config.yaml
arch: "vit"
model: "segmentation model"
dataset: "larger renderings of crowded toy scenes"
train_examples: 45211
image_size: 64
crop_scale_min: 0.8
horizontal_flip: false
num_classes: 31
output_stride: 8
norm: "layernorm"
norm_position: "pre"
activation: "swiglu"
mlp_ratio: 2.67
head_dim: 16
fused_qkv: true
bias: "all"
qk_norm: false
layer_scale_init: 1.0
parallel_block: false
dropout: 0.1
inner_norm: false
drop_path: 0.05
patch_size: [8, 8]
conv_stem: true
layers: 12
width: 160
positions: "learned"
label_smoothing: 0.05
init: "torch_default"
residual_init: "zero_last"
optimizer: "soap"
beta2: 0.99
lr: 0.0028
beta1: 0.9
shampoo_beta: 0.95
eps: 1e-08
precondition_frequency: 10
max_precond_dim: 1024
one_sided: false
adamw_lr_other_params: 0.0027
grad_clip: 1.0
sam_rho: 0.05
steps: 4000
batch_size: 64
epochs: 5.7
lr_schedule: "cosine"
final_lr_fraction: 0.05
warmup_steps: 200
weight_decay: 0.1
adamw_weight_decay_other_params: 0.01
Rows from block 7 of a small segmentation model, named by matrix and row number. Rows with one number belong to one neuron. Each number is 128 + 24 x the weight over its row's rms, rounded and kept within 0 to 255. All counts start at 0. Numbers have three digits each.
After each neuron's rows are labels from the 100 images, of 14976, where the neuron reaches its largest size: "colour at peak" is the nearest of a few named colours to the mean colour under the peak; "strongest on" is what is common among them. Only what is clearly more common there than usual is listed. The data: larger renderings of crowded toy scenes. In brackets: how many of the 100, against the usual share in percent.
# gate: MLP gate (model.blocks.7.mlp.gate.weight, 416x160), inputs 0-79
# fc1: MLP up (model.blocks.7.mlp.fc1.weight, 416x160), inputs 0-79
# fc2: MLP down (model.blocks.7.mlp.fc2.weight, 160x416, transposed), outputs 0-79

gate.95:133100112112141089181141120105133082150076148178087089096124164123110126133116163162149134110103149122090124134142119108144105134142137118102088141093116126152122090181155151151133080152126074101116133153113144127131135112176154103133123149
fc1.95:155085148128098097138161131128146117106103128177111095090123187088120136123137156158135106159157137136106147116149138123146090130126115151108129148143139101180128166123137124157119097186137117143103114126145144168118110112125143064080153135
fc2.95:144134107153158086127112121151213088138133122120125096087148129139109131104119128112123136136109153133152131162114139152120097113123120116152157119124150133127149080146116167091114102167142133107132102111167161099118065098148125135112125086
colour at peak: black (29 vs 11.3)
strongest on: truck (95 vs 12.8); largest object: truck (56 vs 5.3)

gate.369:156106119082114132108130109117126138101111112098136134109132106146131099113107099148142125091127154121104130133139117104105131102129104163123140161130152083127122062098106135162158153100075106152121127160118096111129114100107089159125120107
fc1.369:163103114159197183119139074127128122120165099059121140127116105176125120156135140146130113109133140143105119095068196145097142136125141133148104129129149152138155183148161140120082165124126174138116103105146117108085141143121124118141131096
fc2.369:128140151161150133122147141106142117126113131161141107145135156131148144112089134084097150155143122088112197107118119107098115130107152097128156120115133164111118120130162121104178149160165172100116111130116155155115133112169110120129098140
colour at peak: brown (61 vs 33.2)
strongest on: arch (98 vs 13); largest object: arch (48 vs 5.4)

gate.214:157105109096098112167125063116128166151156122148115110141168116135085140116117164136131137108122132139119176118135138138136126141140166114170173136119164121114066159140132105147099162121115152146132127125187148105100113152162134142127105153
fc1.214:142123099167145095150159149104117108107132142113130131154099127165152125131145128114165066133138144135134096157130137133147107126110110117139077101075160111111110122134142133185128083161140141124163108140134110152096131133118135123103132146
fc2.214:142124125150160112118137115124083126111125167188104133123124182176175094122076123159136123086111125080133112158129165116120145116109137118144119153097105176129153159124142154080128146153135134108118139130147079127141131151132134113107129117
colour at peak: grey (44 vs 21.5)
strongest on: boat (100 vs 13)

gate.88:133144121115088110164123121112159100146118105134128134137146092169147161164093117103136145117153118124117115076142114130092159155125140135119166130165147119089157082135157117141110114108115130176141090183114122130115123139153144123142138120
fc1.88:164097119140159119131122141097069103128127155148137130129082168141109111157130158125134136133139165106116132145126126137161111149122084137123156114138058160161102131117084147157163119164103087102140167077159102117138144160148158129146158164
fc2.88:117108156106130156146091113141123107138142160114090121160116144119141132125145128170100108158125125130073144066129140143161175118123161148164115123140117108150104124138141111131120135125148136158104152116112120179106121122091115135124129148
colour at peak: black (31 vs 11.3)
strongest on: lamp (49 vs 12.6)

gate.145:110123159092147129151098117121104141127134132126083154116124125130114144107116137129142122110156129133100177150121113164114121176134110142107106090085155116148155174151180141154131087128126142170071133131140151115130157144119131122153144157
fc1.145:143141096111155149131128134143135128151081159134131078149099148186099103140152115134145135155092099136152113125151131134151106132084141117096126129112138121147100101097108113141126134101068122111164160126155068170155143132165138134118108096
fc2.145:157123131111112139165128127106126152111145149125129161134106113085167140138095108190095122160157132121139075123123133157085142112167078090149169110146133172143122113146161131122118148095143131141100147179143119104112124112113135131117118182
colour at peak: grey (43 vs 21.5)
strongest on: hammer (71 vs 12.1)

gate.89:151109172110119138107070114138119122136133145125135104117092143083144092136154106118101076122117186129128154118133120116111142142121158099138166149133145148122150167109109100159153163099133134134103143077137139101135119151144150128111103150
fc1.89:106124108103118123152123086139142125106137099096114132115133116169077159128124109103106125126069148133198117102111098153123142144111142124132081129156107113133150165131118136105107157132113165108125126123155163145143158153097158136133126124
fc2.89:135123156138100139116136140130122105120144091125159085089193145116121136131126123103124118165132127168115084142157132132132100164144137128125127093118120128148101134120143120115131132085120121089098116136117150089109131140128155126114135159
colour at peak: grey (47 vs 21.5)
strongest on: boat (99 vs 13)

gate.118:143147138122114109146133118121155128136144159104103124134148096088108104073140124152157084079106128125113080176121121123113126110113082165154120149104123134121130148130138086159124114091148066111132133124112115135117127145141106128137133123
fc1.118:153157130073108131145098121115108101156124092108114128130118143111131119081151118124106140128127115140152123149113122103124141122170128120172093135124098096150140169182108089195167140164128108109141108143124130101110120132081087113168126135
fc2.118:066122134099124117120156163170108128139102152177102119077123119124118103076112171076129136125142124101094119127088121128124119096056138093124119122138109127096105153118137114150114131136096139146124117144152122142113167148163157121127139145
colour at peak: brown (65 vs 33.2)
strongest on: mushroom (100 vs 12); largest object: mushroom (62 vs 5.1)

gate.311:165121130121112159169112084131139120149140156124122106106111131128144161153126164157118110065150116097115101096108053139135163169115123078168169097155127185148123105150133126104141111128113082064096133081166118142104131139147137085151130160
fc1.311:084161085152131124145098086133143146146133092109141150132121149142111164126105146096134156138148088145079170072124145119102173104156124113111149115148155177146076152146136160148119121088119105135119133128128188125106141143130084096160125136
fc2.311:145090165123123112105127116149104101099140138068142157172122159126147130123134168156132130112162122110125133149135110123106116122116141089107121155137113138118136117121107143144102169147099137097169121119123123117148172151143104113120134153
colour at peak: grey (54 vs 21.5)
strongest on: boat (95 vs 13); largest object: boat (25 vs 1.8)

gate.49:141155139142127108129117112106096107131091107111092086148103146171125151118134105131106126121080103142136127138115127130129113153128124131128121140116158114099165100059107133153156101122142125125124130112125156121176152165123086124122119085
fc1.49:089170146152106171153119125119124137142118143134118136128129088130097143170169104138146137155117152113124132165093094132113101139104160102093088126107125123129135143174102172086118119154100106055124108110141125150131170169083134134105103117
fc2.49:180123158151122138139151111142154110132111140119146160082113113119129119150197117126143139148145103106127092143115133103114107101098107147079113151123164102133108058132126120089128136098139167147153153109138177088085131097165152142136125156
colour at peak: grey (46 vs 21.5)
strongest on: bottle (58 vs 12.4); light from behind the camera (50 vs 24); largest object: bottle (25 vs 2.7)

gate.321:168102147118095100164114157128092130130128093142123118145160143160129133132152144108089131104114115120106141161154163152107139161141164092100084139174143123167120109106129116124095119114106141168144163150104112156114121130121147148168119105
fc1.321:121139092126107144156125157150120116125130132163110114125070116148118130130072161098119109149133151179129148134113128141128092118122111119140115082097094125198124086158082135138140110160117154144108090131153183112152173111143134130152112125
fc2.321:170146128115122162088127102120111136082147149163096119151095130106131154104142113122093143131095168140130117100137127103163130137148101145128131173170181138095097181130152122133102142146140130120114099108083109108112140098135114127122133133
colour at peak: black (47 vs 11.3)
strongest on: trophy (59 vs 12.7); largest object: trophy (29 vs 3.5)

gate.2:133126120146152165144146119126111110112125132157093118144141107109104176178115143157113115153132115082129129167136114116111143140168090110162107173067149107124134155125138127167130145129088159120134137145122138117147092157132089098124157117
fc1.2:128150119121148137133063120136143109100121135136131124112096109148126124057105102099139137157118119152097150117165121166120105101175125148171120103154108183153107079128111091138133122168118120127112133122112135141136126150091126098137158168
fc2.2:148093074091119124140130143148145131162154120145134142134091127120133121121102153126120139149118101105157147147108082131140129185112103147122120108106148124112170161118129133130125080148139148090136131174124104174142157135125129164120143135
colour at peak: grey (45 vs 21.5)
strongest on: bottle (99 vs 12.4); largest object: bottle (46 vs 2.7)

gate.393:163144121132133114138131171073136101134123087156133158128127115135101143124107138124112103106146133109123083125154105151110203139162127116111141130118139080084186160162132123148112134171145122114132133134138129130095121097118097129138130162
fc1.393:098140078144130129129154110141171110088132130107171130101124114101129150134145099128149148098097139149153115163143109132145161112159091143113147128125173118123139140155137124102133138200110072140116157116115139118157115164122113170177173096
fc2.393:114152125106131133120127144101096117088115115107120118132143131137118114117080141113098129123130154146168090138080121095144102148094089142133166142164082142125120144147090151137127151125120124123165123105137096103116096153108148071099119132
colour at peak: brown (62 vs 33.2)
strongest on: barrel (96 vs 12.8); largest object: barrel (72 vs 6.6)

gate.404:119101136131153113096163149134122099071128131138108120175126112139086156097126156179125146122148156139123128140151158142113156119138121126117113126151148058089135160156116133106127106119109118112158142096115080147164164115139095143146155117
fc1.404:132152108126128097149157136133101128122122134103142096117153164150125102114135112146093135105160124147131124102136155102125169134145121104110152119124127095127147143139130079104088097186174123136132116129100094155122132107106177145159141150
fc2.404:145136144138126150139081154129146123133144152171094137085101120167109118140097129114133133102132158150158099122110118078146126117111127149148103106098116101179132124113140160161134145129097128152154145170147161115147129129155102106179101131
colour at peak: grey (52 vs 21.5)
strongest on: bottle (89 vs 12.4); largest object: bottle (50 vs 2.7)

gate.280:069150166178140078150146109125157119130141170115147121156132145166083085131122120137114129124154107158172130134124107112144147148132127120150147119103138113134126148112117096120131133140164176111152158140133118134124169159132144143121136123
fc1.280:130107144078137156152131122091143142124102062168105138122086103116139143078156065131076134142085141125110153108124146126133127151149127169151138113134134165103147098122154153116151133180112106097114171129118141152151140159177109126147147162
fc2.280:140126159124099137104169111129105121128158174146097141130116119113098127134122125147119145118130123142102086175117173114152115127080139118159125083089118103143115085143136111125166129134088143176136159135088148136150139157115139138135155099
colour at peak: green (26 vs 8)
strongest on: car (56 vs 12.6); largest object: car (31 vs 3.9)

gate.390:147112114089100128137097160115127109105117172156116145154140143110107152110122097109099094114124134122101132137141147126175137096125114100130142137150143146116127113137155136110172140128115104188107119121137134127095124125129148117164083117
fc1.390:133147115120093111156121132101133131095149164153076111122127149135114109142173142103115119149131123165124112086139103118128114171139107114095124111095126116135111132149171125109122131133148124157106158137156160130126167117132123135141103104
fc2.390:125137119168139104106108105145123133116171132102154137112138146122158112120117133126139149139106122124154155122106100171125124134105112146157120091139152140129162108099087095101147161103127157104202124166131116145126147151131098101113131120
colour at peak: black (32 vs 11.3)
strongest on: boat (45 vs 13); candle (35 vs 12.6)

gate.192:077141115109189095161096139165143128125136133121159116138125174105148103113131116144113132111113181118169129122139127137124119143162154120110115130135077105137155159131089186069125130130124160164100118110130133097178106143164101134117122109
fc1.192:130139127113112132141167084128077119149176082101112077154115134130115154145089145120153160153124161158142170156117113088120127088121099123136143140139119131162084130089147141095149143148130159119177143145149076122117149149110151149138120123
fc2.192:132161143137130122090159106160151100118110124126118130159147121145111158147088145132158125151107153123135108129151162164131108129111154115117121145141157168112093107126173119116168151119117090095134108106163130114154130136130075109221121131
colour at peak: black (35 vs 11.3)
strongest on: car (97 vs 12.6)

gate.367:116143101108133142089137107130113137105138151184148144130126103080159101131108124125151143127167132134139114099111153135158078162176126066152137138118141117114136125126114095121123204154111101125097154083132141109116108131107139073135144130
fc1.367:103149117106125097134139130129117117126115111129132185153134111150158135149082151133137109066130066104141132147131113148066152138131126137120118137098152132155121099101152137097115126134101104117103142171157125126154150173130104127152085150
fc2.367:093144089129139065139103100100135135119147142131111101102150158136162126082125130098145168116154142114113105096121129130124089143148162111173127134156138106114155156169085094172150129088150114115135156083131091114113138109182155136145145146
colour at peak: grey (46 vs 21.5)
strongest on: airplane (78 vs 12.4); largest object: airplane (27 vs 1.4)

gate.209:117118101137131114161127107110157095145120117131146147101150105092150148185159071136119139141132159127110180137131137196113132130126103118135126098105116164094073149114142153184150131119132132129131114097117154145159142138097192152113091130
fc1.209:126145167147127097128147151139140121112108126094104136092095109150125159152143146147105140132101152093105107084082094148132153067133124108133133076138113113128119173153156135144152138112099102146141140123070141126149151121129155155096137169
fc2.209:069161097103132126128142116162126107107144127145073151112131172153111129105118141084104120123133108134128158144121146165149156128184092140120090156139091157185126118150104087088065112091113147144136164171145121122126097141119134140147097135
colour at peak: brown (69 vs 33.2)
strongest on: hammer (39 vs 12.1); rocket (33 vs 12.5)

gate.204:131125181139124104169155135119105104105177119125143095149117119145173182150120104110105160146129100126170121108120095152133165094083141175098109150138118140123160123108131095116115076133151119143126162127127162117160124139118098092119117129
fc1.204:161132075156142097144161101111139174148116089095120135105147106153130142151108130110105127097148105153149126105098121113119177152183117126132092129131096144146139173092128117076119126102086172125104129108131131127112100138135150143143134132
fc2.204:083138088077086131130109133107113132119143122081119131116112133186095138127112103147106106094125170138115127124138151088108119125126135156157112116092159091199164136103151144129149101137132081158102173177090115119150150167143121116124083134
colour at peak: green (34 vs 8)
strongest on: mug (95 vs 12.7); largest object: mug (41 vs 4.4)

gate.201:121148117116133129144116118109162135109104118071133137129150125133134132121143137146162113149146097143102088141117095152179125123120065186141111147161106120117146130120132111100123117111163161166125151188187125155099156085110139121169116117
fc1.201:128131120121147113133166100138123131117098115133115119119182123128105109132110134139180080131144102123132117104160144162143152121121128151176116130164128104147120109143102135096049158150136105094125130126135092118117091119113132127131128100
fc2.201:143123105174110148112142147135112113120147138172131149085104084091113123161157169122165111109131160098100128088142127166153136184132116112132134123121173130096111117096153145163155132129117128138090092098122106170141115142113130122107113127
colour at peak: green (25 vs 8)
strongest on: trophy (73 vs 12.7); umbrella (37 vs 12.4); largest object: trophy (37 vs 3.5)

gate.324:114138175105133110139135115140124165130128104154152122110125126100083141129125095167099078132143117119129141128124158139175151144106172130177115164108106104177098086127148154124119137119152071114150118124146140133125158106146106139115114155
fc1.324:117120165126115141140167095135115101095127146104109147117106112146150134185147086133110154163098105156135099136119113085114110148107100118118151128119157115152129129146107144138138105146191163091111148125140065167118089111144133145138097139
fc2.324:116114114128140152153099158135163128140095166135141104128101114115106140160165135176149169136153128158126107126099124161161154111138138124095122125103159161107109121143113166133099127123129087131121141119139138173139121125092076174162140106
colour at peak: grey (47 vs 21.5)
strongest on: rocket (90 vs 12.5)

gate.196:122116120124145142142121132145153134078130140141138092189122114140171144132141126165140148139102153098102081103156094160121118115114105176096137091141118137105108151150158096130124118132148113123163131109187114144135115124129107172159131127
fc1.196:090097111119143141105087131132147148127083172154150134093127133124094139165113159121084116083169133173174150140127154139123106169123094139163108139143128079124132064131132139117167140149153100154088183110078132107154151172143123112088139129
fc2.196:178141128094112123117108151090137149170129170133149134117152168134115116098091127131154114186147109139177112145105171089133134127135140041158106152089139116125148109117150153144120153134151155130123140142147141164135143122119118133129100087
colour at peak: brown (72 vs 33.2)
strongest on: mug (100 vs 12.7); largest object: mug (80 vs 4.4)

gate.59:114132148071127102137130118159125150137128147116087149132125166127127131149155137122139121108101131136103122132145165112109119153130100152129125093139137093134153155095121127096103121129090180078154149137158076089123143091118141098098152115
fc1.59:113123120140130119124091136113116126122133132128117093109122172119137140148139106109174102104121156113109088180168172098127108107139141155117085128122109141099138083130117143093121090086143179142138147176145130086166136107115148109152134152
fc2.59:108090143105106130123156090133155133122097185087109112153136092171132134134110099123082119158128154123113106143120162115153125076158148143161125120116125116122139134143136122104172109124123158122133083109070116132187152111151113112129115183
colour at peak: black (29 vs 11.3)
strongest on: trophy (33 vs 12.7); dumbbell (31 vs 12.4)

gate.286:122167087077196151121105140147103141086126144091130168133151093089184120121128136159085138106104096109107136133133124101081092126149113101152130143137140159105136169123142137120135119149160078109150149120136114104141125142122103118137117121
fc1.286:113101144151117088129116099101168154118135136176142099094130144140104119147124174114153149177113135159106102099137119127101110170139178105113124145075173123125150156098081108133099118108082141159164171118111109166153140135109111105118137144
fc2.286:125123162152097113126087111154151092159094131123150143122119138119091123150103101147116128094171102136147131128114120101135094117137143182138151105147096126152133142095129115105125124165129135127131154096112135126148130138158145127088143104
colour at peak: brown (60 vs 33.2)
strongest on: mushroom (97 vs 12); largest object: mushroom (53 vs 5.1)

gate.348:146102104109143112117108148153138082152091134117107075155132177135131166103152107176137139105125175151165136131164193108130109135097102125149142152127125066152125176147131150133135117124143164192136108122167171120112112125130162118180125088
fc1.348:138094100129103141126155122114091090156103134135074153106122083141128119090121165124125130138095105173164069165149105097134157143131180150136108104118172125116154124117092145106117125139103177153110098095078107106108140109104164130145126122
fc2.348:122117102129123154122163161118120147135155119146082128144138098096123099138156135167110141097076158131088117135172153123117125062097141149126087141141142090122094133158085141146141120135148130092168127097128089154112106122098145144102133128
colour at peak: brown (64 vs 33.2)
strongest on: truck (81 vs 12.8); largest object: truck (53 vs 5.3)

gate.19:099168127125102131140129123129158113107151110183083125065130090124090105125129142162089154124111104123149088142130160142130098134136182135142111130120142149148150097114176094157150134132135093101106160152169135126112155113162087140176156102
fc1.19:121135114141121149101126154128121086142161121151122142124084130119119121114162094085142082159127161111105125150161140128143140144090113147103162110132102120133118128162146135091186144138141089123155103092117126167159133141185128140105143112
fc2.19:137123090151094100125121158166139112160084119074080135147129117134090108136150158117145112140165136110112133187120064113112136125081100154130095148120132129138119142135134124121117135135137141101124188134189126128144119179119113133138138131
colour at peak: grey (43 vs 21.5)
strongest on: car (41 vs 12.6); airplane (38 vs 12.4); umbrella (31 vs 12.4)